config.toml
tokenizer = "word"
encoder_depths = [16]
eps = 1e-08
Rows from block 13 of the audio encoder of a small contrastive audio-text model, named by matrix and row number. Each number is 500 + 50 x the weight over its row's rms, rounded and kept within 0 to 999. All counts start at 0. Numbers have three digits each. After the name is the row's rms in percent of the matrix's.
After each channel's rows are labels from the 100 clips, of 14976, where the channel reaches its highest value: "responds to" is what is common among them. Only what is clearly more common there than usual is listed. The data: short made-up English sentences, spoken by a formant synthesiser in many voices. In brackets: how many of the 100, against the usual share in percent.
# c30: last pointwise conv (encoder.blocks.13.c3.0.weight, 320x320x1), inputs 108-161

c30.76 088:507465557499545428499534497486571435474452432575529521511487506470521540494479573574412528484407464479540404474512538512478538496439519425481448467536514449508496
responds to: "was" (100 vs 12.9); "where" (100 vs 13); /w/ (100 vs 39.7); /ɛ/ (100 vs 47.7)

c30.284 099:472533489478535489527570546506600506442475440589459465556429453447484599535541539531492569464484491506516431535456577541550479546501485473498512473530497475490582
responds to: "where" (100 vs 13); "is" (100 vs 13); /w/ (100 vs 39.7); /ɛ/ (100 vs 47.7)

c30.152 121:359364396465435633603468429480533496453488483505381500439618505517467465475451462350507463569474488420339516423473420445434409437506405537603487543381446467435540
responds to: /z/ (77 vs 48.2); /oʊ/ (59 vs 28.9); /ʃ/ (54 vs 21.3); /tʃ/ (41 vs 14.3)

c30.117 128:485423486536512553486571609588482580523473476512614484560533530491424557471538476539511569593480469469542487522501516597454487449519480534445402592488457451502459
responds to: "every" (100 vs 14.3); /v/ (100 vs 29.4); /ɛ/ (100 vs 47.7); /ɑ/ (67 vs 26.1)

c30.242 077:490451496472539564541442446485427543464508523453526551470534541530507467452503447513494464555521458491442542447553537476509474485517519547544464578560489462475536
responds to: "show" (35 vs 3.4); "jumped" (34 vs 3.2); "chose" (30 vs 1.9)

c30.16 083:494406435597454463530517472572498503535552527505446467500504463461440479567667505450664507428559586525444466484465420523478477494512466550489516508600384557493463
responds to: /ɪ/ (100 vs 61.6); "his" (48 vs 15.2); "this" (44 vs 14.2)

c30.276 110:388402467345513508529430407468491525425504480487491471434556482503517461496474489524473446553494513353383515490484521405393473521606439540535418577503503527475579
responds to: /ɝ/ (90 vs 48.5); /tʃ/ (40 vs 14.3); "river" (37 vs 1.9); "picture" (26 vs 2.2)

c30.158 109:466515434464531492532518544466506515499518463472508487531479468488492523489508448550471527483483499506496480475456599526502480563523465490478526487511548485517546
responds to: sentence kind: question (90 vs 25.6); "where" (84 vs 13); "is" (67 vs 13); "her" (54 vs 13.7)

c30.14 128:482535454444479628512478451449546515415543518508400589475555548555467480467467534424496474527492481474457533521544461451494457442463509474493533436395426504402494
responds to: /oʊ/ (69 vs 28.9); "chose" (33 vs 1.9); "show" (33 vs 3.4); "me" (33 vs 6.4)

c30.180 101:503487507497519557513455459459540475509508452563494538445522512498498486484474513513470474507483501536506476510510515443553528509480532507570524512482474498530515
responds to: "was" (100 vs 12.9); "where" (100 vs 13); /w/ (100 vs 39.7); /ɛ/ (100 vs 47.7)

c30.271 101:432456428422593471425481491463531458425450475506542508504451511497535520485481496492410497456484452424425482456516621481452455476472577471461468482453571447473468
responds to: /aʊ/ (68 vs 22.4); "our" (61 vs 14.3); "my" (52 vs 14.4); number of words: 9 (29 vs 3.7)

c30.6 085:473395507484506632480506483511510563465485468513503488493591501462476545451442540494455534658461458470513455448469477490491486462508461546534415613453470457504511
responds to: /u/ (79 vs 25.3); "shoe" (38 vs 2.3); /ʒ/ (25 vs 2.7); "usual" (25 vs 2.7)

c30.203 089:516494566450460563405613594559544561441455521597508472566471546508418593534489576466486599557534497464491465531474462593470530460539437518381450522447425512445391
responds to: /æ/ (64 vs 35.2); "that" (54 vs 13.8); "where" (50 vs 13); "was" (35 vs 12.9)

c30.95 091:465441512471503505479562607504532522456457410541541480574452480426462569470473558501384572552424465436498431470483480563483498452463488509431466536490467443551451
responds to: "every" (100 vs 14.3); /v/ (100 vs 29.4); /ɛ/ (100 vs 47.7); /i/ (100 vs 54.1)

c30.256 109:481438518442481587547473434495528470442506504506445586465595545572512491439467540439521463539517460467459555452556487458511508457510523492582441485415504476494547
responds to: /tʃ/ (65 vs 14.3); "that" (32 vs 13.8); white noise (28 vs 10.3); "chose" (27 vs 1.9)

c30.108 094:486626460457477382471473449570518480507624469481460473484443463503538471653677469460583470470622598587423496668485462452508467538648473603463667528648491635490462
responds to: /eɪ/ (94 vs 27.9)

c30.184 101:496504505427533523511484480457495482446518486450468493481512503492495473486474492501478490526481494466465514482500532462478511539527493495531504492495474521485555
responds to: sentence kind: question (81 vs 25.6); /aʊ/ (72 vs 22.4); "our" (71 vs 14.3); "where" (70 vs 13)

c30.200 111:479526401512411561497523539524449505533561502486486461526510496523421517513531496477553542516520571521456544518474405520485424510499365489451519473522434544439497
responds to: "our" (92 vs 14.3); /aʊ/ (92 vs 22.4); sentence kind: question (73 vs 25.6); "where" (56 vs 13)

c30.135 111:496523419487485648540491436479514508422520509477347554491587518552455468491467459424592488516530466528456534439525455478559444503487492470492554475415442448498507
responds to: "show" (38 vs 3.4); "me" (38 vs 6.4); "chose" (30 vs 1.9)

c30.17 113:478459468625484492564482481536461446501511516492471501488499493492486481512572486502629472450530488546504479497524495493506469571507521470561519495557537495425453
responds to: /ɪ/ (100 vs 61.6); /s/ (78 vs 51.4); /ð/ (73 vs 44.2); "this" (61 vs 14.2)

c30.37 104:451498448447621511460495496483507495463464487494538489499488486508525505482463458487478478496479452470432486480520620482488447492486527485487494489456599478463507
responds to: number of words: 4 (78 vs 27.8); sentence kind: question (72 vs 25.6); /w/ (67 vs 39.7); "where" (60 vs 13)

c30.245 107:472444476479485628599444363466554498419499495490356511449570512517490464457465521432569453539508449480448526419468491426531479495497462500655513528374481461502556
responds to: /tʃ/ (58 vs 14.3); "that" (32 vs 13.8)

c30.193 075:512454523445536501515413377471388498467453442413523537410527491495525435489469474519429404540456448479518496442500535419482531482474483467492482518508520467501514
responds to: /ɛ/ (75 vs 47.7); /tʃ/ (67 vs 14.3); "is" (33 vs 13); "where" (30 vs 13)

c30.39 091:475568472506487423456469461485467495487521515527536542473477538472479521493498465474493503467482509485460500557531502455485531521547533495441494485499487573574519
responds to: /i/ (100 vs 54.1); "she" (92 vs 7.5); /ʃ/ (92 vs 21.3); /æ/ (71 vs 35.2)

c30.241 095:527537471545481517546518541553471527507534537458465518523537514541527493536567476574524524491515566520528529507506484533519472505437464457540517456584514517472501
responds to: /aɪ/ (100 vs 35); "my" (97 vs 14.4); /m/ (97 vs 34.5); sentence kind: question (70 vs 25.6)

c30.282 111:415495422433630503473511496485503495458453490498578503503488499497497501479451478464466500470488448462437494497516605494458454477488550488491472504445584463474509
responds to: number of words: 4 (78 vs 27.8); sentence kind: question (75 vs 25.6); /w/ (70 vs 39.7); "where" (63 vs 13)

c30.191 105:512503434416416530480530524491443608498505433449512447521517449474433477435431478443408474604442517493479456536437396542473444491509453548501425562444416488497499
responds to: /v/ (100 vs 29.4); /ɛ/ (100 vs 47.7); "every" (94 vs 14.3); "where" (49 vs 13)

c30.121 079:516564409523504492557510526569466538535566515491493487519538483522499470539564482568593486474522560517508535526484512513512447521462495460509495490574538505481494
responds to: /aɪ/ (100 vs 35); "my" (97 vs 14.4); /m/ (97 vs 34.5); number of words: 4 (66 vs 27.8)

c30.5 117:498556421526629516498481498506506510497497499497632492499512500501579514498497475510520500502518512515461506508519620496506468511513512513495541517490641512436493
responds to: number of words: 4 (78 vs 27.8); sentence kind: question (72 vs 25.6); /w/ (69 vs 39.7); "where" (60 vs 13)

c30.154 093:499496452505530446458511511481518475538445530527528517503462498487557516464449500561420523475463464514503504443505544504489469463449588498433508478482548488566488
responds to: /h/ (91 vs 51.8); /z/ (90 vs 48.2); "his" (87 vs 15.2); number of words: 9 (41 vs 3.7)

c30.210 119:484415546499519440451516504422522415403370390500495447518472470468515516393429519488430519527418373420508451406478514522445536501462508428483416486450530351505440
responds to: reverberation (96 vs 25.8)

c30.205 073:488426539452518581510593561559564531490464431570529446590445452410512628523484568534463600607447475431482398520450525591502504488506498510510408544491501472506510
responds to: "every" (100 vs 14.3); /v/ (100 vs 29.4); /ɛ/ (100 vs 47.7); number of words: 8 (41 vs 5.9)

c30.126 063:498423554523563518450551545476572486486463537583588535526528561540513561437451556520438557504521471430522568467550574510399555480462511463446417506433527453497468
responds to: "was" (100 vs 12.9); "where" (100 vs 13); /w/ (100 vs 39.7); /ɛ/ (100 vs 47.7)

c30.44 070:482457476589456495448488486548498519450599541472442405505453452446459512586581489406578499484604544544477463520431379506522503467548413606480562556491420583514456
responds to: /ɪ/ (97 vs 61.6); "every" (39 vs 14.3); /θ/ (33 vs 6.2); "thin" (29 vs 2.6)

c30.229 063:463497454544498444517537538442574510557434560556623576525550571582526579429432503476473573558524468508496571479572502538455461520512477483481455528433566437466509
responds to: sentence kind: statement (100 vs 61.9); /i/ (98 vs 54.1); /ʃ/ (96 vs 21.3); "she" (95 vs 7.5)

c30.28 087:497504463565507494560527514505509533490486531502511507546483478510495507511515474498572525472532453517473488497516507541509458537493521505542523505510522484455505
responds to: /v/ (69 vs 29.4); "beach" (58 vs 1.8); /tʃ/ (58 vs 14.3); "vase" (43 vs 2.1)

c30.146 086:403440418384614485438488495458517489403425460500552500507474508496519530459462480461421496473451418407419479455540600490454438474473578453499422496469586433474502
responds to: number of words: 4 (75 vs 27.8); sentence kind: question (72 vs 25.6); /w/ (68 vs 39.7); "where" (60 vs 13)

c30.125 109:466478436476467610560501434477519489417508511500356539485625557558494487477450483397555483527523468499448564420517450456548469461506465505515529508381485472483530
responds to: /z/ (79 vs 48.2); /tʃ/ (61 vs 14.3); "chose" (30 vs 1.9); white noise (28 vs 10.3)

c30.281 097:499515462499515519512472466454525469481529475551479546465529531492508507472476509511474481472506529526451492506523504464514500493508515528501520495501494505534536
responds to: "where" (100 vs 13); /w/ (100 vs 39.7); /ɛ/ (100 vs 47.7); sentence kind: question (100 vs 25.6)

c30.124 096:537535440565483508511450440525454509478480533473542570474459527531457479460521435536532457433553478507535534507562492478536462542495542483495490525538497507527495
responds to: "she" (100 vs 7.5); /ʃ/ (100 vs 21.3); /i/ (100 vs 54.1); /æ/ (70 vs 35.2)

c30.93 095:445377560471548451482578545485557471478419450556462464572419476460484561448454583496386561448429422442518433455489516564419532486430528441463353480460463414553487
responds to: /ɛ/ (100 vs 47.7); "is" (98 vs 13); "where" (97 vs 13); /w/ (97 vs 39.7)

c30.228 097:497522435451512516549493514451515485473539529534474553517538537563522514519497501467541519434558521541471537476541520493556491520511530471571621445486490537486440
responds to: /aʊ/ (96 vs 22.4); /ɝ/ (95 vs 48.5); "our" (94 vs 14.3); number of words: 8 (41 vs 5.9)

c30.215 091:473500459503529431507491478507492523489511615469598619491554618630542491464492461555465493485506535485440627546622522492405470503523537541509505564497512552583512
responds to: "she" (100 vs 7.5); /ʃ/ (100 vs 21.3); /i/ (100 vs 54.1); sentence kind: statement (100 vs 61.9)

c30.30 124:353372422455403451410447443569500428515579507476420471447499483484452465581568487400529444464633567478415476545458414427488480398678419640396502513530439635446425
responds to: /eɪ/ (87 vs 27.9); "waits" (29 vs 3); "he" (29 vs 7.7)

c30.311 111:548506458604485551492411436529396473509482528452485580428477531523434434489506487564498416457522496520533532461558494438568483477492582478469507482566432501516499
responds to: /i/ (100 vs 54.1); "she" (98 vs 7.5); /ʃ/ (98 vs 21.3); /æ/ (72 vs 35.2)

c30.272 113:541503556584462501504527487514475493461503490482419486518504510531485497521521486617513519465503475515594498475498496521533557504519465489483472475543508482427471
responds to: /aɪ/ (100 vs 35); /m/ (98 vs 34.5); "my" (97 vs 14.4); sentence kind: statement (97 vs 61.9)

c30.2 100:503446487479492495537448482496452519522550482440472528474474480510530441478505488518590452458529515492497511457531506467469534531531513538571465527458503512469444
responds to: /ɝ/ (89 vs 48.5); /aʊ/ (72 vs 22.4); "our" (67 vs 14.3); number of words: 8 (31 vs 5.9)

c30.107 118:553565539519461523356574559587482574484473481503409476565445496466475530599488524486450547500455488537507462515477419568599504426499468491368586463497434485501451
responds to: /æ/ (100 vs 35.2); /ð/ (78 vs 44.2); "that" (67 vs 13.8); /ʃ/ (56 vs 21.3)

c30.144 088:501554474580528428491454462519533471532573516502511469474460500498503486580574480493666483422586543603498490536500535466578483536559502549516620501547535534454473
responds to: /s/ (100 vs 51.4); /eɪ/ (83 vs 27.9); /v/ (80 vs 29.4); "vase" (79 vs 2.1)

c30.114 076:492582468488495451474547560522481538577542505434518474551473478479612545556562427535497570492499505511490487490461540537535472496590489574402544537512633558515518
responds to: /h/ (92 vs 51.8); /z/ (91 vs 48.2); "his" (88 vs 15.2); number of words: 9 (39 vs 3.7)

c30.35 117:416492449527418426490430452552518447567628523487378495450467479501489455625641510438659443440646595536441507603485442427511488524661486590457597546550491649484443
responds to: "every" (40 vs 14.3)

c30.313 119:441496351474383457419501498562470503460587511476353448509463472484432472564559481397475491419505565471398481594463324487475408464518436543370514467556414562430436
responds to: /s/ (78 vs 51.4); /eɪ/ (68 vs 27.9); "every" (44 vs 14.3)

c30.113 103:491471460521481518497467491510484471472506558502479565506472551600451484492515494503523467420532490524488559510588492487519472512472547464513526494499455515509488
responds to: "she" (99 vs 7.5); /ʃ/ (99 vs 21.3); number of words: 7 (42 vs 7.6); "painted" (26 vs 1.8)

c30.77 092:446443455460505476550541545456584508481552524631523513528515522523514578516492529470482556507504527473383513532521481521454424538498486514541482532511493514501502
responds to: "was" (100 vs 12.9); "where" (100 vs 13); /w/ (100 vs 39.7); /ɛ/ (100 vs 47.7)

c30.60 103:459458485478461619539491422486539510412548573532429562489601553550493516468474514438526485537552465469464562502539467452513473467523497494544494492411447495434512
responds to: /oʊ/ (73 vs 28.9); "show" (37 vs 3.4); "me" (37 vs 6.4); "chose" (34 vs 1.9)

c30.83 087:463495414476487460540508520508599462529546475545494483511490475444532519571579523491587515449636580572527450547485486492518479493586490536520643532540525588484502
responds to: /w/ (87 vs 39.7); sentence kind: question (83 vs 25.6); "where" (75 vs 13); "his" (65 vs 15.2)

c30.177 114:509568445511499407429512505524489538500493566491557544513504553624528525511487455506470518477507489519478612555573477523539468596480483494481512541546506481513533
responds to: /i/ (100 vs 54.1); sentence kind: statement (100 vs 61.9); "she" (99 vs 7.5); /ʃ/ (99 vs 21.3)

c30.66 090:508505470454485510534464438458460504442515494450426488464524504514489488469495492513510476503497487463441520483481513436478503554527460487556483473500478484487536
responds to: /ɝ/ (100 vs 48.5); "our" (89 vs 14.3); /aʊ/ (89 vs 22.4); "where" (49 vs 13)

c30.181 104:462499486460458494478499533484449496473502539451496482494510503483437501518461495448469531525489500468470540496473480502488496501473489463434501426466460524475553
responds to: sentence kind: question (97 vs 25.6); /w/ (95 vs 39.7); "where" (94 vs 13); "is" (66 vs 13)

c30.92 092:490541509543497441472512522465502490469456565579531538491496586535460547568482511514508549454497472500485538491538487521534450493455505406466551393537487492525519
responds to: /ʃ/ (86 vs 21.3); "she" (85 vs 7.5); /æ/ (81 vs 35.2); "laughed" (29 vs 3.1)

c30.52 113:426389451470398497517430420499467493416471484481472495415546497475437458512468419437504423587513507421404490410484398422407439504539385537500439554433427520501514
responds to: /b/ (95 vs 40.4); /i/ (94 vs 54.1); /tʃ/ (87 vs 14.3); "beach" (86 vs 1.8)

c30.55 157:454453448374425576522480400492531530396527495511367514456576518523489488486486547435475461578523509433439508505503409449431443483533440545565470523433437531462553
responds to: /tʃ/ (60 vs 14.3); "that" (32 vs 13.8)

c30.220 081:418474473355526459439542550447559459526457446517490489549445486470632549501448502502413562472462444421400470516490541543460471496456564431476484443488615479503488
responds to: /h/ (91 vs 51.8); /z/ (88 vs 48.2); "his" (85 vs 15.2); number of words: 8 (39 vs 5.9)

c30.216 111:472393558411471565457597614543541536520446529569528489606514538514468592503477555511501610639508447425494498504487463617428511438518463512429399582465445466460423
responds to: "every" (100 vs 14.3); /v/ (100 vs 29.4); /ɛ/ (100 vs 47.7); number of words: 8 (39 vs 5.9)

c30.294 116:439429441523433416473433436593491415532600544504431483434504486492489453593679504469661443420646541549494490615479437415534483457652507598464552542558499638437436
responds to: /ɛ/ (80 vs 47.7); sentence kind: question (57 vs 25.6); "where" (42 vs 13); "every" (41 vs 14.3)

c30.26 099:515519498419519487485459467450472471406456465446507450479457443435489484496455446496492466544460476480513426483450528471519501533498519467478482470509526452519481
responds to: "please" (61 vs 6.4); sentence kind: request (61 vs 12.5); "stayed" (34 vs 3.1); "bring" (32 vs 3)

c30.54 090:465444524494487551454449432475477469457473624501493585438564599622458456460445550479505456521536470443508628474597508438461506427492527469480442415412461485508475
responds to: /i/ (100 vs 54.1); sentence kind: statement (100 vs 61.9); "she" (97 vs 7.5); /ʃ/ (97 vs 21.3)

c30.308 107:485497502491461500486454515471470454535498522437475500466512493471475473541460501480462473576495491497497487460466490462546502459509491433463548392489473505488535
responds to: sentence kind: question (58 vs 25.6); "where" (55 vs 13); "is" (39 vs 13); "our" (38 vs 14.3)

c30.208 107:479496433473475601511504449481485484430503557487404636499612604622461485465472445428533485523523462495466623424584448476520440469497501465409514448422453465490475
responds to: /i/ (100 vs 54.1); /ʃ/ (84 vs 21.3); "she" (60 vs 7.5); "jumped" (33 vs 3.2)

c30.3 124:489616492450455419423475465554505511529641500460436479459437466490514457628599457406493456455602616525424498725465448451500495524664438616409611523544461668492469
responds to: /eɪ/ (98 vs 27.9); "he" (33 vs 7.7); "waits" (26 vs 3)

c30.230 094:535522409471453513537441486578415517548491499450526484459532462516488432531558436583521463521488582500531504501455504476531436469519433484533478486591479503499537
responds to: /aɪ/ (100 vs 35); "my" (99 vs 14.4); /m/ (99 vs 34.5); number of words: 4 (73 vs 27.8)

c30.33 093:494487502537491451516535535442542481458504555600512523510495533542515570538467527498485553487501459501486528517508487506502472561510511456523552453488515494506521
responds to: "was" (100 vs 12.9); "where" (100 vs 13); /w/ (100 vs 39.7); /ɛ/ (100 vs 47.7)

c30.309 115:564484493520484519574469494490485485534469492486497471510486463474549505551560475654520485528500487526563475457469538489563482527498483486602517498634522476438536
responds to: /ɝ/ (100 vs 48.5); /v/ (79 vs 29.4); "river" (68 vs 1.9); "every" (38 vs 14.3)

c30.174 112:547552561542523489506509504481492516455506504490520484499474467474468504503475496531517509491497474477549473505499513514479538530480564477504524466507499476503506
responds to: /b/ (78 vs 40.4); "beach" (71 vs 1.8); /tʃ/ (71 vs 14.3); "vase" (25 vs 2.1)

c30.12 113:525559434487479622583483435465515518441534536499409564500553538578443491512474481440613460479550471578464584451554493482580476559487505469553594475443456480493460
responds to: /ʃ/ (75 vs 21.3); "show" (41 vs 3.4); "me" (41 vs 6.4); "chose" (28 vs 1.9)

c30.285 088:481454569518525460490448479533424487459437431429536552490484537530526455491470466558418449522408483470520524468548558474476525461462523489481473497544505457497469
responds to: /ə/ (84 vs 53.2); /æ/ (75 vs 35.2); /p/ (56 vs 27.8); "apple" (34 vs 2.3)

c30.243 108:474572541486482444480557516497561569447512465620449513541485532494445584528474512429512563477459482463411478586515446565476502561470478464445526456473426516481516
responds to: /ə/ (87 vs 53.2); /w/ (75 vs 39.7); "was" (68 vs 12.9); "where" (68 vs 13)

c30.227 126:475501499464505600507490468476554502448531556522476595507566544590423486516473524476574469484562478494500559490574497471549474456489548467488520472451427469440488
responds to: /p/ (77 vs 27.8); /ʃ/ (74 vs 21.3); "show" (38 vs 3.4); "jumped" (34 vs 3.2)

c30.8 160:449533415345444546458441421516557515385566496487417534441545516535471464523489483415477450545576522469422547557512444418450445453592464560452556521433464558449489
responds to: /tʃ/ (76 vs 14.3); "that" (35 vs 13.8)

c30.155 059:514505467475536528515421416512489521474489413455515477454533438420527433531515495522473432554473495491449400533448548429476489479529470544538506544509526519511548
responds to: /tʃ/ (55 vs 14.3); "is" (37 vs 13); "where" (31 vs 13); "shoe" (26 vs 2.3)

c30.202 105:443463500520508488489458486465455517475526476450467493477496490466531476451474439505539483512487453461484466468482535471457578558524518529491442566439545464481444
responds to: sentence kind: statement (100 vs 61.9); /ɝ/ (90 vs 48.5); /aʊ/ (88 vs 22.4); "our" (85 vs 14.3)

c30.176 062:454457489482560459477512462447448430438427433441517481515416463458519480465447513531422477478431431463512439449473581498454487480443516398474403434521552430489497
responds to: number of words: 4 (68 vs 27.8); sentence kind: question (52 vs 25.6); "where" (45 vs 13); number of words: 3 (31 vs 5.1)

c30.185 079:504456466571453492483536482567517524500535511494442434497467454434468491537548486459554499466516542511458428512453420518528471485457465527484535472540437521489486
responds to: /ɝ/ (99 vs 48.5); /aʊ/ (96 vs 22.4); "our" (95 vs 14.3); number of words: 8 (44 vs 5.9)

c30.87 080:528525584533519468463556552471536450450410363530480428563355448422526562497465531560408549485409439505584393451451550532557524484444520413469516416525528416464476
responds to: /s/ (99 vs 51.4); reverberation (65 vs 25.8); "box" (37 vs 2.3); "twice" (28 vs 2.9)

c30.283 109:416447477405554514444433431446444467397513470489537552403577562508548470410449478465483429556513424374424490481555567424460516457575535515456383556401557460476459
responds to: /m/ (83 vs 34.5); /aɪ/ (75 vs 35); "my" (65 vs 14.4)

c30.178 094:501480465515527404492557583463547432427412439523501459587392457446487579509469491529469579464443432500517414413479523555528473492451513430500506467543533389490442
responds to: /s/ (98 vs 51.4); number of words: 3 (47 vs 5.1); "twice" (27 vs 2.9); "box" (25 vs 2.3)

c30.160 085:527538519524499531470461446524445519504502608499482607480536577641503457497517475503488480451527503530493632562600502482528512477499510507455514504516474496487517
responds to: /i/ (100 vs 54.1); sentence kind: statement (100 vs 61.9); "she" (99 vs 7.5); /ʃ/ (99 vs 21.3)

c30.104 134:520660412422469483456495464544539541419595511495408507497518507558457474590545455409493463448545570568432567598514441486538426566561468533411628464523459570485458
responds to: /eɪ/ (95 vs 27.9); /ʃ/ (81 vs 21.3); "she" (78 vs 7.5); "waits" (44 vs 3)